python train.py --image_size=64 --encoder_norm="layernorm" --decoder_block="plain" --decoder_attention=false --decoder_upsampling="pixel_shuffle" --l1_shrink=0.003
Rows from block 2 of the encoder, named by matrix and row number. Rows with one number belong to one attention dimension. Each number is 500 + 25 x the weight over the matrix's rms, rounded and kept within 0 to 999. All counts start at 0. Numbers have three digits each.
# v: attention value (encoder.blocks.2.attn.v.weight, 128x128), inputs 0-63
# proj: attention output (encoder.blocks.2.attn.proj.weight, 128x128, transposed), outputs 0-63
v.29:492527460538472501493468531484499500510472490503511536502499495461505479469472515506500464479504487538482512503500526530529507430487500513492487534477533481485476479501527494501548506534486525
proj.29:464465498496501496528515508526491511468502478476503540483520485474531546518500504483519493449469473520478583516475491554492529505482473493500500501512509490470495475519503499515509505510524505
v.30:486499494530482500443490509519532506553507496498465501483506466452515540487480509521518483494507491480510502520526507528472527461495499448496488494505515528501496504495510454517471506504468521
proj.30:469543483525494498497492491514530449509508517480499462476510473513514506563526501502505475500475462499471519506518488460527506476542487539496483477565490486478519510558508539464512517509510523
v.31:503549519527517473520455517489502500505502500473505518498496497521523497522490519507514479489491492506496487514512463525514425516537496556523497517486500499514486518498470490510489498443543487
proj.31:504474492500500502490497511538502471516535471570476495471486496506495505524510511466520504492508516507530506528455525500475527496525476529481509501557505506486486515516487545519529453531503583
v.32:453499486502531495494502488500477536471513496513509483489527507452465501516462498533407494527516482505503486495531516482535572530479495501480466548423494481472484501513516502469479518467531508
proj.32:535558549515495503449520535487539471526492499459465498506499527502537471484497513430516438483504440524502437464484497515495438516466531493574497480556474497502449514466438514501509529464490497
v.33:498499478504463503502470476515486499521482519475502486504439515494465473468508512502528505485495530501445483499504497520503508501501519478475517476504504480489491501528518505498462496510453512
proj.33:504503503497481541504496499484542494487524481490486475501482493499482503550501527521492487510520504473541465523489484481486516511497518519490526486519488489485485512494516507491478499523513524
v.34:481475510506511497491505479557514487513504494509501509515498512501603483528472580444474504503493474483512530439458493474490479494481523458521491491498515521499476473486469531543491511486504471
proj.34:533521487474572462541472535455498494493536484501500513473489503532501488487501527524466485533501499483506544502496478494491493540464476537492493531481508460497484488459512486549477466538479542
v.35:471511531500475462496508524501472521486505491506555503526537495504489493500485507532482497522451502531475512499499492504533494506460519483479503504475497517479498509490476494504511476506473507
proj.35:532462506479491489512548484511492499541487498451499497488474494463481533492492477512535487497488487473493519509521500493460503536505530491486479515509463486495516496511491504504501504496501459
v.36:503523519482483501537430466513465549532494479475514525509464511500522533493473520463506507480488502524537489502504526530497517500493499469471499481509512502535495487503505506475465447491513484
proj.36:496546474517491500481470536509476500505553475488511525419462502524466486568488504565506479513508483504536484527478544504476545503448510492489503486528495447496508500472480502489435460515464545
v.37:517505474501491524502449487539492460552503527461494501502495486478480518489513468495481464510492494483513492491478504514536486445522451436472476503533527540491508471519490502510498528503499564
proj.37:520511515500488521513476537526495517488568519496494501514497486514538531520497508489510473493482502498502476515526499503496521462526474546500481484485518452485494499531489504543465512503466517
v.38:521501520528487505518497496525522442516499562474558490527515485499494490467517471512529454470508464494475444536522502500476515507523498471476550495492507492505482493481534470511519469479531494
proj.38:491448475503540510513462513471500507500471499450483512520506442473508519522495501483494548503523498540487502467501486490499468476492505567491536480516507495526475485551520513562544527512489538
v.39:530472459503492488502505460516521498571527483525448498494510505427489509550462537492535510536494561450510459478470492516525483493524522473480481523509510526525522506486459492529443508528515504
proj.39:508524498489525527496514489492477560531493497500459518507515536508470474482541517504470505505440499511528462513500480483505524500496472502428497547518510507448521488477530486508527475519514522
v.40:521529473539524511522476500526527446503499464526494458530503511507518493502481463556493502484528485497480500513512488518496486488525516502468494483477527491512473506539508488460525507491533526
proj.40:476431495504461548500527474474502474508509519489478478475466520545552487476525499476480488503484492504508512513532503499493496485467486504493509511555507520499501446513509509520494503466490474
v.41:547489477501475517540521499499504496531503501465522513528518496533517559484429494501489521465515460498521481465491506496471519474511461507524492499512480488469496475510510485527507496499500489
proj.41:496527495486491499500486488502500456495482448510502488478522483537471454531519517480472485502519470480486487463500484484519487512523508525531498500475466519500509526486490448453449497518445530
v.42:491501482513476502499482479497509495461513500524497503491500509521500502509458522501528533496480518482541511504473500559497505502496530495553480498517487526483557487510531503467538485559472500
proj.42:504511488516478510513490539502517511532477470516487500503494545486490448532510467515479502524494469500511505477488511521523487473518478490468488501488518510505506487480474491510473481500527495
v.43:488503458505541509521479483513498497505529489530514468495453509519501501490493522475463501450504501488509524530450528501522576523537569480479500476478501484549479492483486519472484529442471479
proj.43:461499543512524505507500481504536492440484526476477494501516520501533479506442501546533500492486536509547482506506466519485452510506501499530493473491501482445496506536510521509495488494534528
v.44:454526504517507534503497501448506504489484487506531477517478504539527541505476506511490532499474522534486481506507512487527526510506480509503516457491495495502494516466503549521486524482506451
proj.44:536463475502492550507549486520555489532502499499502501503463465500522444530455491497538505549461488444527520509528497443516436525455519496458535512491461496479487479507527481529506497499531510
v.45:525496475512539548495455500500485511537508530515471473494465482513519521442475499483504532500489511501522505493518519502537514527493509510433517551480488506424468499525446531500537490482451563
proj.45:476538533482520508495504499521502503464520509490553503547537540500443494512491497517471500528511524505504517466504480487495505491499483484583495488544507496521499520448495499470451454470544478
v.46:502537473543512519498471491531509520497484483556480506489507497505467503489533493495516492483473506481511483491508499520485505453521430507495478457514520504470566547496502539489523468508491501
proj.46:484500497510481507504504524473509543532496497516534478493488510519494539508461504489502520499471509516508545522484505506498495530479464479465492504507555479517521492519500493498507486497517514
v.47:547485509469491552488450530492509502476457492502480494502469484512538526541476505500516523490526485501495532514517503508512458514501522505499502476474483503475475426500531490521529472509499485
proj.47:493468450462553529481491488507488501499545489534523505491477495505524462496506519533493488517517448467493525536501496500509538451507526485486504497494481537504491472480531483533467525494492505
v.48:467488496503525517531497522508497530473521507516500511468519503503489498471516533529482502489512467509554504509504469442561508525489487542488556495518477439533525493458482531513469511452497502
proj.48:513548545502509512471537510475514543482467508508514496485504525519515515478455526465499492499503492542518488549528511508501515546482537438524532481434492496517506510477477435462520506469493527
v.49:506498497517541479524479491494537497487509523514481479503496501495523493527494526469523490495480530436532524489508523501463527500505477482537497508512483491506492546501483503506502448545517469
proj.49:488503529538543468520499512509517495521492532548498520500526486527480462495528505504501483530472516499494483498488481478525493512483439525489524490493522519508510487498505499471525459550511506
v.50:495486493512528519525505486512496500502484473460535526477503551516498520480512503486464475473470466476502521493513479507507557453546493449486491501500485520519453482485477550502490463477498480
proj.50:536535526493495487498501504504468458487538536528474495550482501487501486540477502483517503500450517453509499513497429493476496506477495536498530524490518486507509482552508512494465464516481511
v.51:500492477509508512464488539456468499520551507512494451506473500494479500487527530524533494508517540514477472515521548518527500488522511507460533514494482497469524510539541509519503510508469500
proj.51:501504502499534550481484506530478554500496503453508509497509485500506561484471485490500539494490526545533489530497546501498470526502538445529517467514485494525467499509538504504491506466535487
v.52:522496501506500499497492492509488519494544528481490462501541497481504503498528489543487456472481494476459434508496512489486467505522498497497464496481482503541473512460507500504497464457509507
proj.52:474508503445496475487507503494500531516454490504494453496505506477476500475509541421509541506479431519499508508544483480517540502482480570479495510547508504484522498496492491506560523498505530
v.53:505453543486564482488517489451499511488532506449485540469472494507479540454510492506504501500501508481507499492536470490477494499545462502544515505548482489477532497509522518472501465484534501
proj.53:501548490513503509495503503501519492463495503491518509516517480489522501523504476481465500504500501485460484506485511504540515525503521523487518491455481529543490503478526508487493484499474496
v.54:521514506478480494499477512527484506468472513468477470483496498533504505492498480507508490504436508474522500489527507495491545463533528455517470538513501491478508491502523462505526473519521514
proj.54:533491519496499503494486491472496529514535513513462484518492500502500510504519449491492516503488486511494478510451495489513485470534463515499495490498495520529482478509478551508506524496453449
v.55:520447486484505502496494526500480428527511471533457521501478532504518486459478487515505508506498518533495509524479494510503482523483555474477510494503485492515496490499482487570498501533495532
proj.55:476503505525514598491483500502507484502539511515525489509473540490522500525492494504437489505500516519519503461503504520499508486496529468475487482512475514478463520513560509505452463515521448
v.56:475484463501475490474524487514477549479513504505495534501519502446480460500514516525549472488504452491507475493503483510533551514479490474482476521498498534539475520510560515501499550500473490
proj.56:500535478555483520473488511527509531519476484489498445531439509484527494514477511484511541531507489499513521498509484482466464536495479561510513526505515460462500508519417510503543495527552528
v.57:489566483499481483449516536507481503522455492534497497498516504518526501532507525501500495485504514471471501501467480473471480532507513511488526479442499519525512476495536500492436537478527490
proj.57:501426469492458497550549504468496510489486499497501502504573512466544433407489465513555544508491495498540497471496558464476509494487491475487485504558476478509510522537489450500567500424534544
v.58:495484490507453529506497518502499481521489550470461538511478497508495487462483478539523500501545508489505490499512515503498499548491495485490537486494511477533460519499522486530490570475508520
proj.58:520486488446497516509489492450519467463492537479484473510483519549490480491549526454510466495509499487514496524509486472505522450498515503523482492510476523483494521499500530482504518484474508
v.59:528509513474472497488504504509528528459489478491497508491518492463496482493492516474469523527520536510519500525510543519533521496499505503504508499493503498483521503475475487498550483515494525
proj.59:445520508527487487506494525524497507517477509507516511480509499537523467499479519521536488492512530505478478502491499474518479454489496482522493474503533525482509522520501506490507494502520459
v.60:503499515484467498475471490477513559479493500491520541483486479522481515495523481517479508515495529513503527480510517531547544508520504521487509497456477519463502498452488513501514504528466485
proj.60:489539497477534526499493456500513507541482506534508477503467485505459464550433472530542483508502553469514480482523470497490512516457558448472514474510476473471504525518502556486522516530513490
v.61:544516497492486533504462454506515500525491498483488483512509515493531498484458496499502492495528503502485497473505477536456482475506486460505541498513513498507542481516526514487525480519544484
proj.61:490483481490495493522495539499498486471471487506475503477494495521444484500533520501499487555511487516471492504535515484530507495538490556464496470509521474490487524500495480461525495499476524
v.62:535516492485489505505496497543501486538507481517537551534501587473494461490486481492485450504537442506453457506456528500561499522508502500479489514461491560486448511537522556473457522495496486
proj.62:498495533482506514526516460502498471463480500518486478499474507493518502466503505519498506462496473481512511538500498491417521526516528521514493510579461498470498495500493462489500484487527531
v.63:498521517516469520488486517478507497498515488490528527500496502526542500531499482446566477453520496505457550471494504505503537482496497514502514530450500505517525489506524500495478519550429529
proj.63:517478503444551489489494503510471503495440473538492497477503501471499495498478483543529535540516503467523496518492470515510483518491525494503551498487496457457485498522478507500452483530537498
v.64:466476482443516547472501502436510482499503496510482501480502539517488491461556507438466527500596513533470500530501481484419447470486538530480499502526497472537510499521503503520556501504521522
proj.64:474534501509540495517477473505482500527505498507546489500433529510517497494466496605525502471486561497496542441481484491564491500500493397512508502522506500478528476494500477487467528507499480
v.65:473453496496489515497489497492540480507535509526478502489488504441488481497486503569497465501475532499440466470458478521499538491474512453530499536520464489506507500530531531509506509502477486
proj.65:502563532487521498501505474511505508516479486503493516469482499509437500498503521423469527489484484508598488505510494511437504509544473471517496499510497500471491500502507479487484501513455468
v.66:503441511514530494513447513486519493501516465506517518498486508518502484478486481561485467495514497500484518493502499514512484511500542512481479459447490509486500486497533526513472500503495540
proj.66:534520490510539531476506487484492460498511503502526491502493529512506485499531500524481478521501516534514486510496501496485492482513510452514502501509502506497514568516510493500448497531488460
v.67:488497572514499475508506532460483424509497486483491511528501471534483493500484460490445468492512437505514562501484531469499509518515504514507488483525448504475478500480466473539493514523498499
proj.67:502421492533497514486461500501446490513493527478551501491402490513527492531524500529540498539494503476414481493506503503527465522505432507438484500439541502506527501473553529505497454499495506
v.68:503477510490487488497503492517499489474500522501473464525520550511512498506507524471508504512538486484493500479506511468501495476520526524480516559514463481485480531508525521475486436501506497
proj.68:505478501480513470496512479515505510543496517530488486492472530515460529456491513566487505472499509520527509489489495477519518529488528509484543513447499489512478493502504432437505483538489498
v.69:550468497514473511499537526487500478479495506521502496530508478502475562476478496487524526521458488495492498457507511463518516467502491497516486501479496494507423459514511505548480513505497498
proj.69:538498479495521520453476471490533508504498475535510547502486521516507486545491520478501424476504510503484481519509500458487498515499474513470511484498464446512499571474447494547456491468524539
v.70:496509498463500510523540503484530517499479493493491498491435469477510489496556499504514498481502486489449499475510519495505504497482462440499486506517479502529481495505491488502521489475450500
proj.70:491521506497475491500474462507534517496479460509475502518524460536501467524470511472521522526502467506535460509495510474492512520499530515499500521481497538473480506443482489486471516472533505
v.71:501474476483522478512538519555487504501497518486452506499490461556490466494500485492523491490492476489501522526508508531498454506504492490490492496505529484502555482515518497567476532498557518
proj.71:474531493504514504500485498505501538503476453521528526500498506512502504471506485542523503514530538503518522536534517525507502457454465494529501494471480527452493489520449513516506490498481512
v.72:517539522468486499469488506538480504483499473551510530540491502465486525531494500488496496479525498497510500437496490498490516517532493517495555531511467493485481504505510509464491495499563473
proj.72:530478524458475542475506502504527494435492513462480481500489493503467512466499525510511495514507513473471520527494494529492541498502496496489500516489509448503509504530515470500522492508429569
v.73:514496501518533451485500503555531499482536454492515533502547495531501444541480488526482491477499478485504483487504465532495462469500510547491470481480534500492530483523519541508516547533515507
proj.73:491485496456478503489509493501514503490491487531507461466523496495503559434529552521503543526531504500481509499501514492488531527497524507537514495482484519472538467500486520515504500488491479
v.74:579499497512494493494494493532509494531509510499484489534502502496534506468487468479504514504496489473522494494528510475539517533475493487508473473466491489492495493483551513522476528506497522
proj.74:478489494516446489470515458491503501511475460508507498497497495489478546493490506487530535508511514534493551510576471470490500523481496545558509501512512538510494473497480473473571481488510489
v.75:519536594507547446463463553505482476519548423466503494549478511508514510472536511492435490506490479477485598484536499463527531502504495528455509461513500493470489544517480513505501515501520519
proj.75:464465399538448422450515487519511490515479504507495518495515507484508501478556533538567519523516513448438506515462519469509466547467437500534490517489489478466531580498567539483459502525478505
v.76:472481475496501524465534528483477487482497532497497464489505496523502506496509544509477532515516493491508527541509475462488445484525485498491469459504510505496500507485496482527509501501475493
proj.76:578542501507522468519495499506502498510488504529486450461447532474510516535498512475533484496537520526497510540527522497534468507446500461470524469451463513557521518478512501492445510508500446
v.77:495475555518505562523505520480484512491503451480501504499510509473507501519475502478492496472548500490510496472486487490495462483507587507512519460427489450488510479487534478474472465496505531
proj.77:517498438527501508475479480500488510488527461501534490478468576496478481507514489573479539485515509488507510476501488494477503452523469452461483511511499496502484519499510492522508507496473526
v.78:476515502547569499514501484441504498521471490496579508541496499522502557532478481532500488504525491505473503471453516517531499487479500497490490495454511460503472499505483533481540473481488474
proj.78:493489437459469515509519510511468496536544549496478516500491506426479506523541460519481499486528504528500443486485497500464517529518526529435450529492495501507538534468479516486397522496522498
v.79:476479519437466503500539527509490500460499487497521524467493509530477458471511551475503492504482513536458475487477510501480502545478533522501530563508444474507514509502456477507471534507500530
proj.79:499553504454528485501428503487503465502480499516511516511497483525507448436491501533496467498507547528515504504510491528529482529511454496499507500505479468472514498533452502521508532500513525
v.80:485520506520509512496441535511506464479496477513460506486475482520475463546515479525507456544539503496501548495524477466501538505486506467517552526526496507489491499512514476494500489434546513
proj.80:519499462555522516505559483491483449511535516486523458466501489503529518503513505476459511486480477466520499480509499502451490508515420503472531502462499488485506499520602503492506507495497504
v.81:533471514506486510519575497515506510519509540495481479498457481498468470471511507508522511514493533494491477518467478542457487513495487475510497478548504494509539498496513506501494485527506505
proj.81:496560507483518538479476519498490498518444527534446505484491489500478512528481510465505463500451498482502480460495501496516485497517420488521488554572475499505501514503466521482472467527491446
v.82:473491500531514521543492464539501500500448539512510496529485464500504487543511497523525507501459484527494491486527525487478516573457514499497468505541497454487482494499529501498506475438503460
proj.82:501502497499501508530519473464514525541465523499471498529521495488550491512517506445428495495513436519500542483513503522465519506514491561503467494478495525507481520467456502514501495509462479
v.83:501486530505504555515514502519516497522455521479512494522532517558499487537503526474489505467484488498506539498498535493501486500500485503494474510541416507485447517459470534539516461498464431
proj.83:489478500478495439489535534488498535574491545550493510498445491495516548513512526514501521488516502535460474502500523497550530497491562569483492472431512464530523502444513461504525427489531496
v.84:487466496515512521517536503501504526490472537551484471499491516546456512493437513502508524507500554482504542512494506518515442505511524497496516501480547486465510480508497517470470491479507498
proj.84:543543470423502500501481470474492530500537533522478524529524519503540465459543539507497473481463530490542488488485509510491480503494464491486513502500529536509517500478494498490465450483506510
v.85:515528524547497424463518504479507544523508499499484507499513498474502482476489501518492485472475501494467516504487513525506486522543495499488488535487479548489513536476491474496491509567495504
proj.85:478451500487481440521501507506463486505487498469513496502562515529504514477536481491500492529518553483502511546474554498520510495486519508477514495528465501484508528527504569563508483495537524
v.86:495515538513540451492512483486498488468527486491486519465506510540500507500489480475482492513482503520467492512474511508505498477482474484496495508537482468484499469506515515527517519501506538
proj.86:504489469467470479502500503492502491501448556545542513513472478502496501491500502497534491481481500534493527500529464488502488522518456525503460488500497486479494474534491472487447498505531466
v.87:500532513508494479497463508512493496501510526538463475467506505518481526535488543508499475539498570508526498499467519545522522507494506485513465497542543512508507509470426477528494520473497475
proj.87:481526511527499507525508501487487518521498569531485479502536474492524496525502518428473514506505460496520491477549471502487524482448500534509503502447511529486511498515556513499505485523538460
v.88:518497529462497499499523516501507462494493482436512511463530489501514527498475490465509470502514510499480477447510508499517545488456515514534471483456501501486511477505528517505483473490469527
proj.88:489503438497466503517493479464506472475487461554521479464482473510500520496465474519511499508506535521522467457512483493484488501501465493540455529511517530480485478500503507499494484492519501
v.89:455489512495504524523502493471496488506505508480489481502488485500522504505493530476496530493544494511507483527520498444464492479498498519530512478520501486515503473500475482474500460538508490
proj.89:479504497514508500475501530469534508500503507521545519497457499499508502503503511531479508499523474500503481474472513495549502496488491494451503501448497503538484513498497476486494501507480540
v.90:474505494469503491496485513500501462411458463496502508499550557508483494494453509529512509504551492519507473482493527491499486516469520516481525485517485480510520504502505506492535518482519517
proj.90:502536521516518513503510477499529483559528507516510512457480509509467505443485510571480505489489568541500516483485473506498480519496497447508502504471499474467500490523483512469518516491480472
v.91:449514528506546511454414474501470518482471462456530501458476486504492521501531523478408500490489500518494533509529537488502551511505511455474535477457480556500521474501476519503500490511497501
proj.91:446490488525489443474539507454493484480509491475492493490510487529551474517537526511507505495492482516484481482467494479535469481473468498513502466513503499499507502513591493524483497477521450
v.92:521491465453521524498506488536457546508486541545509516468503476497484499469496497479545493525499545494524493517512523499481476512510495535498489499492441489518495510501552499497500495572478520
proj.92:490489529484533525535527527481493484474491499483456492490498489463513501489437496500497514497473498547469497490461510496558562494502480508549505502507495493538511495518496487510550455489543447
v.93:537435507474468500478506491479555573513517527487443493567477479450486475533486500541509513497417511492449501508478482508497521477534480468508468518466583499496502496471506487560522511524517499
proj.93:501522495498487451450507499503456502502489471508435476480542509535489502480560508398504497466502538486588482493504520461477491500450553494475475493584499546513504534502495552509460505525477456
v.94:505482479382501510539522484486508464523493480505487500503505527551503516489519500470478480417512519480558508526469471500506508457462505502498488448555548500502472488484478545499503461533561486
proj.94:509523509528563549505467521487482518498500469592475465479464497546541490540480483588554523515513452462498497508488513499569484504536524451510504501450520478504476452487484468497506479550438519
v.95:482503490553522502506526492507481465465493471509525513509484511508481507493502495508444500503510462502504554524507473495520522515482497513488504507510497526477457510503502517510541528496535473
proj.95:510530483518478481474501537495489500572500468494504467466488526496516508520528499496516478482471438478450523491472500487499488511489517505490518508503492456473505533474490503498494507495481497
v.96:496499465477549522469545534498516493515476501513493514522460493463481452504480536528480512458509554478438516479469496483536485496488492540467472536511518521491512460495492527532554543504496493
proj.96:488512526452506457543487488533473504486516531466558506526483491503487481432494495500534518460496484517546497479517550492588508526531493446493508483565534497488517490511460495491477494494517419
v.97:503494460471492495499473518494449495475519530512516520514533531433521539517506534488502494442515449467488477475466424546501525504500512500501501541443549537449494493500517521429500492424473498
proj.97:527553527512508499499498493502486441503452476452488507500480459499475501480483516441498465454460460506609465496500493487445501491496484462527504498506486526508489557498439452481490472497474505
v.98:508502503458523550446493496446529508486482531520486489450507461486526512491497471518461617507512459467505467494485458451510493523491505495449492533534523510507504502570503484512482513506489501
proj.98:526492504451486542499476530501506470491479484510491500494405477495466516476488471507522466471452560543529464502521479470551482462503536497469502499475493503508482475498442462489502495498490506
v.99:543514448495498527485503485520493483501539504485538500472537453497557519504480490478493470500552501483518475479525440497487539477484485481488504499502471494481526506488490487514510477469546507
proj.99:535524514467535476531467503480479481492506475471502510466497489504478483457499493472462491458497492494565499452498476478542487518473488504449503497522475530488500509465483500508518514564484562
v.100:493489489516495487465465516545540499520527505509537514507463461492466532505504479491487485508509526499492496528507514511506494510452504499470520494486523534504497521473500497507497493484514539
proj.100:495480497478532513505488484498520502505526495512516508489546512492534557535496495503479530504505488461498497501501473505469511494508467500480498489513503447498490524502499545517511493503471524
v.101:520493488481503535473512480534476500499555529508549542497501490536490499489521525484496460460499478517477506519477509502481511487517550488500506506525510504491566491507459464538551542497499542
proj.101:502525509505548467504482494509484498476477501524472506501516505506524520484499482499506509507491476497505523515475500525529459493508510492470534466476504521478495452482492493515507509513469481
v.102:523528516499504486529520459497490499498532519507472478498519511504495500527483482474502457500485492500491504529520499477462495484509503510542523499497482493521492476490500455461495518476507479
proj.102:504525515490503500507539504513490489570476506499511510489549500505486459520495532482491473481507502489500460493500493498512558493516515501525522492538504491493480498473500512458503529496500494
v.103:505503523497482503456522513494501496496494486523544511517521461499474530481509482509495481522503534486529505485488548478470513512532501496539467535495493509493455481500469532555500493502457505
proj.103:470494485475472494495525508504515485495494496496530486498496453480479498491447508506542541494526514494477498483473447510519423486514467490513503486547488552492471498493521477472444527499518506
v.104:527513515504509481484508506512496471485532491518553485429530479515512504510569495477528517508545504492523505535512521446479513539503485506501499514477474451480469481473497500510461499496510500
proj.104:513496400521488547521487518502502500447492478534525498501492519510497523446457467546491522471495461485478488512496534503545458508502518500435502501503532510487493550511527503509524536511501557
v.105:510516472504508498515518502492506493501507507518503472506471506519465506463494507534526512529518495516514509529500510459487477542501459543487507476482464526481499479467486512498502471496513499
proj.105:514478480488502505507545567533474498494495537511497484492487547516492511549459509547451532514528482494460502506502501470516495470497519505495486475510509527453500515500543509493508522492488553
v.106:493551494448481527492511529501501521496489508503463518510517507482466468522489494481463487480538479458492482472512466463489502527447505504511462544526516493510503480556532502499508522476462520
proj.106:482530546503527442509494467488536450538429507525522500480461440510508505503442473505499514492498528488569468502488505490526528566503499536497523481504506494501511506485447471515525481524538441
v.107:536525486533497503501529497510458517537499498535465513528490499503454468497513488505500501504548425502440506453499418500477534540508481504530517460509481492468500478536501492470449506475537480
proj.107:537496478488486500490479492484503494492444483519504483510486486498474514497459495507504497472502492507579502494500527490480524506431479488441508497533496494533511483495472520504547498470492545
v.108:507428488501552466496518540523490532493485484541599503504485495483468513476490514510507463525504531479423523502469490478436503503469509514490466558535519538523523498509480509499466507488509513
proj.108:528531498521530500486480527481508520466487516524492503456513443501529459527522555537508505547455499497493519475517542500518516489483476489476484479533534501483488463505450536519481520523521413
v.109:471484537512524479528484499455515505472520484499502499502519506485530521466498537518526527487449567498474506501502531502483525522521544512450531463509526495503533510502512515477478519453510503
proj.109:483551527478492519521485509519493494502506515492505491528566509480518494500530493513479472509504469489468471522500532513507490523466505513571482461471500516516496511492466491501485481500523413
v.110:498518475536496408504439488519486501506492504488500464522432468483494523550584461461520488499516506500512544562528554527470497498526469484462502498457452478498499499476512543528481458546487492
proj.110:475404435515490500515469536507498482478475506491487476482500509510498528482500495543499521496575473514436503491474526468426536499523429500489509503520470530480519516497557458539524498534505580
v.111:457530479430478484477532500511505476491518520510489466479503471522514506525557484484508516479504534497511526497524477520492483497502513483536483493480549509488489489507535499553523498459493556
proj.111:498526496525498523505495514470513476506478522450504521498473478499530514445506507495505534504492493509505520493521550489498499498497507503496482481482522500480495503514528506506441492466527497
v.112:528534472499484466465490509541477517491520576477482488507504500493514503546516542481552493471509510499497501473462506524504524503508430502530515499474515498494507472485502500530489522529555472
proj.112:508499568474478499496490520542476520510533505473464500499532519484462479494477495431491515502523493463525483494497507492465555489499439498520525482482500515475503530508484507502477483473502505
v.113:501494518517459501480544486508495501577480504527488523501474548546480470529520502489512517425463487504533490471517500502493543551515470507561450535526523501468481509505476473531507534494478479
proj.113:498518507516515421496517510529499514491502474506514486496525502477489518489459485466575510511547467477519553506523482504509467524533499483494500454530530587536518497522490523449482483499497490
v.114:454447476461512521507544498500517491474514495481491503505518467437502478480420534484481551496522509495459530497469518490563489495504496476483461540543558459485545521536489503518536499567525532
proj.114:489545510524528547479535525500520465480476451474499505495488443495495483522637474482522479505489465545521469513489502503567507517503477435504547489481509541541480480485450455517428528501488416
v.115:488521524498499495510523534484534477451510506510494523498519499507514492505495478490477549499481478514502514504516495495491507525497491477512511478451500508463491507492501542502530501501510474
proj.115:506486451527499494497475487499556481547490504530505477505489514525516520462456509497502500469496455515533495525508468515503509474555520452498502522511545480519503527473505494479485486523513507
v.116:499539520523481515489488492529505490485502518498420536482491510544524491545494563457536477503520454468543502456537462531479506519491489500516497465459496484504514422519512502524506472483454512
proj.116:485520574482521496528472501494504467521487529473464493499486510467488505453487498451429516434525490451540463464521502511511497502491510459501514485494485517476500524494501472485499435569559520
v.117:481524562497476468553537454485521495531505453479516499503491542509412525479539491504455478519502545509544490555499542417502513500555498491548500529510486494508415506491464495454508459541496504
proj.117:504444465529480467529499503503502480446456475505534511500549490488496471583460513584505545497508476497424486530527496514458474534478480549522443511531494460541504472513605463499537553491506523
v.118:484506540528481531509527508509522488464495494532535499497553460518485538477539440457494475534509548484481488546478534444475476520470481531533456527464499500488489486510510498519486476498488491
proj.118:530490441501491532488482506524501484514504497481545492502516455504521495540447490562503475492513541500494487521447482504489483451546481535450538511515511478527491492502543519493547531515526509
v.119:506493497483514505543507495554464491472489522531556540519517470429514506503494560505510495489558472512517452476525487493458554465492524461501536458510445494460531501462484545502506496483498484
proj.119:547489508488529450498467497495509575500509510501457491505479475497460514499479504496504482494482484519530491462459587543466514477501505510480493489494531513514496499462502495524513511506507552
v.120:527499511513509493535518477494497494524504528480495530485505500543515510505482507531512499485538481500539476483540527501492478539492504483508525471484542535510516525493536433508510467503491470
proj.120:509512496530517495519492491470500506465517506464526477514481508515483533557484488461465452472506509451489470492514506502499534485523514529454502516482523552524517505509524528520539495514508547
v.121:513531522470501500472532473507484498497468500485517549512502515526535489502453488546522512523529439496529495459514472537526499456498509479516491454519526518522505488535465497548529514473493498
proj.121:485501519496493443486518500499549471509494471520493507517483481529467471488487503425551482456522528504547496504500504546515488496499518479479517488478484497472535451500514469484491487532451559
v.122:507508484491503520451536514497502476512530499509437450509448525541493461497512508501449473499498472498489494522492490493521541513542488485450498521501478499515514469486547508515502508469513515
proj.122:519499516455528521476501503457472488530461529508524490498532530495505532471507519527478520513493542508470478492508483493544481499451530513470471493502498518473517470515466474506523513493516490
v.123:510488483486521513489496494464464491512496512487478483466520502496479503504449497474522562487521477468499475470557470478520479541469486464430466484523506488497534511508515494505540513467519465
proj.123:505542546487528456510483499533506487509501493512507476479427529506511503513499508482473498500499456480529489485488537502579501518494499487470509499481504514464516572510469526493478471496455494
v.124:506503492538511483511497488524542511503505494484490490498465510518485501513529477494503521501465519473496487500531493473501506507499458475455508514505499507524539520498484488487495473497519524
proj.124:487463539454511491492470470504497476512556501485479503480536523506468485536510499516465513521500488495487494461498509494507522516519478537495493478492500479510491527512510501486532481527503478
v.125:449495511513509478461542457464489473492478490480501433522498513462500471497487498495516557551495546526515498541515549433511521503539507469496480523491514459495497477523491529510492527494518485
proj.125:540455494487410494518548492490486521512473476515498496525478510483512540478516478501529494494530498538464503505501488500560480483441451478526480521509516498557503501497482471493452473487484483